From a checkpoint of a small image captioner.
Model: 12M parameters, encoder arch inception, encoder norm batchnorm, encoder depths [2, 3, 3], decoder width 256, decoder norm layernorm.
Training: muon at rate 0.0037, 10100 steps, batches of 64.
Data: trained on made-up ball-and-stick molecule models, 13.3 epochs.
Rows from block 5 of the image encoder of a small image captioner, named by matrix and row number. Rows with one number belong to one channel. Each number is 128 + 32 x the weight over its row's rms, rounded and kept within 0 to 255. All counts start at 0. Numbers have three digits each. After the name is the row's rms in percent of the matrix's.
Before each channel's rows are labels from the 100 images, of 14976, where the channel reaches its highest value: "top examples" is what is common among them. Only what is clearly more common there than usual is listed. The data: made-up ball-and-stick molecule models. In brackets: how many of the 100.
# r30: branch 2 reduce pointwise conv (encoder.blocks.5.r3.0.weight, 72x160x1x1), inputs 0-159
# b30: branch 2 3x3 conv (encoder.blocks.5.b3.0.weight, 108x72x3x3, transposed, each kernel summed), outputs 0-107

top examples: small balls on sticks (65); balls: twelve (36); balls: eleven (34)
r30.53 113:103119078081127143119140114134157127172165154104125149164101093117092099120136124128098137117021163137158087218077148133147107126143118123107114129118156104162138115111144123128116180108129114144135128175092069108174131123098131206118148137170128095128126101161129155141144107151142157104104124194152146189117107139094223142115105069112125142122140113118090113213051128086163086174121182190149137177169136130203067064084133104101167140105126119176109132131105125149126114116177106
b30.53 098:112089121141132130093068095116070138102127160113121160111137129142116169162153094095153064119118105162081150073141124128122148084124116137143117137100072124193179078086106076078116085117125104161117140119124160125123110153092132040184133125095141083151067101113119117074104077147108129107192098131195152084128158073076116112

top examples: balls: twelve (44)
r30.33 121:155096151126125126189105111113124132122117066088115146123070092093124122123095111110118099141134113131079121140121146123124129153149146133160147101208145124188137126111154062110112168112180117139143117178114108117154153135106135138175149161122143103169089093140127163132088122142071083113140133197127182103054180154086187142127103100065174156214111144146096148090161118103091128128105194203180088006158127133157127070087104108100128169146144144109102142118154147153132143128127158
b30.33 098:185161123140079114103121052123110129104163100088149148161105164127075092139092174137184128104162129183086111138162119151116127132110114124112101154168159143168116130159130160182096125107098086108169132190145085104184091097156126130161183114049120172118123151118094072107144069134187106114126083148168072128142088078120135100

top examples: orange ball (63); balls: eleven (33); balls: twelve (29)
r30.56 103:129174118142143129206138061106155107146131167173138111168148113137110150090131152119094084143155088130134158090133143201128159101119080145152153158125137109139131116113160131146109126137138153124132130123102119118156134126120074130127146111080113093111143085102082143160083130139122136097161129102093177100128125147132132109106057076053125156145065174251178088156143117150066180186116115101090124078050211166116169125166100130050108133158103127127087130152098121114122121162155092
b30.56 125:123129131160126097125168079130133136082140071087099123102109125111141084067109094145168131138096101111131103123127098110114100143097119189052050156135144096110168049071112156133112095098126080085135101089101079141112152059091108132098149123094117117090104166111101113116140103099152112120119106153121069137092087036157107076

top examples: small balls on sticks (79)
r30.59 101:118166111118113132158145103156122133117096112094155131154115101147104104160099091113117092147147141143133100085112109173124128123130095127133148141147132145164118141151135140132144113167108130131095094151124109121075170171101143143152154144126095135135087110146120134106134161109154073144165127095166069188224079091118128129194098139174176114125140191255146140192168112168086217112114089170084140025046080082125131170162154130147128133129147109118157136121158138137134141139166128
b30.59 090:111135121112074093121106132108139165126172088075096136131069149126156109062108121128187094147112158146103134114124054074148099144101079150113060123124181085140167128113110077115210199134096100166129113122123148134113107135152118127154102068080109171175102089191184120131134105111122104095149109087150166097093142094139132172

top examples: balls: twelve (49)
r30.9 102:181159139149160113198128157156134121121078130111102129120150056115070168129150148135096118122192117177069082137140150065131120149119137134168142086129159120136103126112123106102118109170089142125114117129147148125140174091107098147142129098140167106116122097132116125150069084144124143122133098090116098118180101163128163126172206076163146102054114171132103142119090200129085080114023111064151100178147125130187245116059162120124124122136118132126111134144127125117088099088127135
b30.9 121:111083142095116127127084144072133139148139123121107098141155095111123079132129072146168131084128112129121039097128085143144059087103143105103139172120122111102049105135119030073145132133099159171137146132132042146128110134088132049093092147089113093142091103053131155122083085105121119133154143130151098139094163126106150136

top examples: small balls on sticks (80); dark backdrop (76); balls: twelve (28)
r30.1 113:099122082150117158106177093094102087142141096063060129178073152130140137140106108173120117140029071128114126190124086135138142113134096132104163149135117107139125174140120107115139185144135113135178108093144118121133096122117130153120115106058188123114156146135152113174109178139081146145151136113158107159160239125103131114136093182134180181075143181141082147119233141178161104100142118108061099159099044077138124116107133133115117125136122121134092132085118118109142116134156145
b30.1 094:109150159151138137093071145119135101148117202161155115142107178135123117125117121078131100105091126167151111078126203140139121137134139129075107063105114118100111070122125136076096110138119133119106147176115207155093129145102171055166092115128188123107046123131126100087108073125120066123142120130190150106108079087140122193

top examples: green ball (75); orange ball (68); small balls on sticks (63); balls: twelve (36)
r30.54 094:121117144148099129097089114098109114084106112117163132114111096154115140147131136066116153136102092146156118112063151122153124096132179121138123115120156113141097111122087103132155137143123122115117092087127111132110082136158096095133143085179165184155113140131101149105192086128134196127158158151143224054164114078039174156124179141133063201131116117171132169157203090188126103157136148133141121146109210165094104189120118135101117112085079118125155105078109109125081086063096142
b30.54 096:118149134069119116074118083106078126053097158127136085130130158123118117105123134126182112138140114082052094104073071116108080093101108148112082156113147081158127135133111104056155118114072150132074096121139169151155087107113121113105149077066075133167118101070136139140138110125095151103134109069135153109083100180093068111

top examples: balls: twelve (49); balls: eleven (33)
r30.30 115:073165095118143185104144139108095113125100162132160104117142149144160125162150150108110169155146159117172132080145147121129129145133142140099114118110112141137130123131128111124109148151149142141153097190124111125141166097168128118102154148161159141123133137106117162165113116103175093142110161137118092077135203120106234127162167098124166141103139095166141100158255040092150123133111143162124134127117133114208086086057139119086135090120096122133131132135123123124115128110132120
b30.30 122:100174103118112096120088055131099100102115132079069129108091166125140103119110143113201071117147090103151139150131137077088111139104120158095154074104148102092091127109131197077113074102105134072115110110073169108143111114136121139118131096110103167109074133129145086159151062068122070079109114078147103121131098082100069109

top examples: small balls on sticks (80)
r30.48 107:149138152166091119173116113136120142159133175065143100163099142148145166129114134103120115172113161159115102141099153147139141108138125148101133172117114147093155133173138193105116142134186104121148141128167111165116115098079142136122132155103130125122102128092171200119171165137111086112141119123169037151142084127127153108095138080091173129206124127154187130093172070122120161102105194055141102200079204107100066099109161179128164162157194174129106147163156148165153142188114085
b30.48 083:125158158160133192148116087142075147131119085145157158147136145128187096110163138162157148070195113120152107159188150092163081158104112130129118158144189133131110129136113173120142108101115137087184097129136073111111094160099136162150134128086171126125101136137087154150164041167125115196095134095130119160077147061088080073

top examples: small balls on sticks (89)
r30.49 091:089110129130097139117133123079150099177139152103098111145145128120109118121145153145133122148111155177151169109117162112144101205128175150148165100092176125175093134138125115170120142207075135108124107123193135126102136160115161125114151113146162109107143118115129151135165110140220114225130155124134132199149073116169070145138028137180128150127178103201104140129158107157120182045111166199080169072142095101129150161081129164084138100096141155121129134125115128125151119118082153
b30.49 107:162159102118061052077088200163118152114136178119150130091147118146176147093096148102189107127136103128130162109137135117156100159129131176129112082125199157099123137144132135082202150146146125130176097139116135162122101184144134140143067067081104090117157138156165132086127071124140084095115131121121179132093105106136192185

top examples: balls: twelve (56); balls: eleven (31)
r30.65 107:135139104117080105139085188111079123139140114148140083131096143122108111130152128147149094160079149111073116113112147127116081095124116102088118158116137073043122105117115128136100129151137131102135137111166152137129161121118155099093157131160108128090159109064131131148117122110143102180151142106141138119050178195064177086166194154102200133099116171124056108108078148131056120105102074148147058255081079160179132173114120121111114171141132128130140125098138131140133126116127132
b30.65 092:190163120125099170058168110094125093144147136103128136099144174143172078076102155145160116128116096097094143125080195155144105108123150115142126064138152119124049146132151114177062099150130116155153128100114113169169075175115128082149116103096166102036129133118141080093086105077151123155114111164103092126129135168066141119

top examples: small balls on sticks (70); orange ball (57); balls: twelve (28)
r30.22 105:105169157135101154078095125086122086146164129124113114140102175163121163114122096109167115121103141135183126107104115123114180162133131147152106103159157131147142129125120093109163146092124178116095116135134162147133099116131101097155128134129156116117162136114114135128132118134151127136114138153153131164085072240128112130094128091185113123075089132065212186125108118108125104255116102045151120100127126083178165196102119134096118134119092088091141148098135118117098137107148104
b30.22 104:103050121115070110135132124107157134062158105147104089150102114119097106131137121085198109124073050119118109091147085122105107166128165138144157171114087139074129120117098112130131086081092076138150091143149077097127138099111098137096111158130119085097120079079096089081137091110113165100057084172118121143096120042108148133

top examples: space-filling (100); balls: three (45); balls: four (34)
r30.2 108:131124137120104138097100104167120135102139071112120107120146144167039076116147112115084083111065119139126166139155129140124087194122112134127120109121176144138080146139134111102098092131132112132078115133123120123155096088151112116106108131108151098075076090136083127158110116129095163100122173137098150124111139162158154220108118150141116057078074183055128130093091196063139098144133127159163084055150066152119143099111197149196136101083175158133077138150126172136130160184115170
b30.2 095:177114167104121128193146148126153182093122089119148132172095114143155129151160107124100153093088126191165143137144058088132092098116144161125146172133129168134087163135109050131196152167142178210113070135104116101108155128141113158124131161080113117181103110096163133124112080132131076119156103165079098162172104188145163156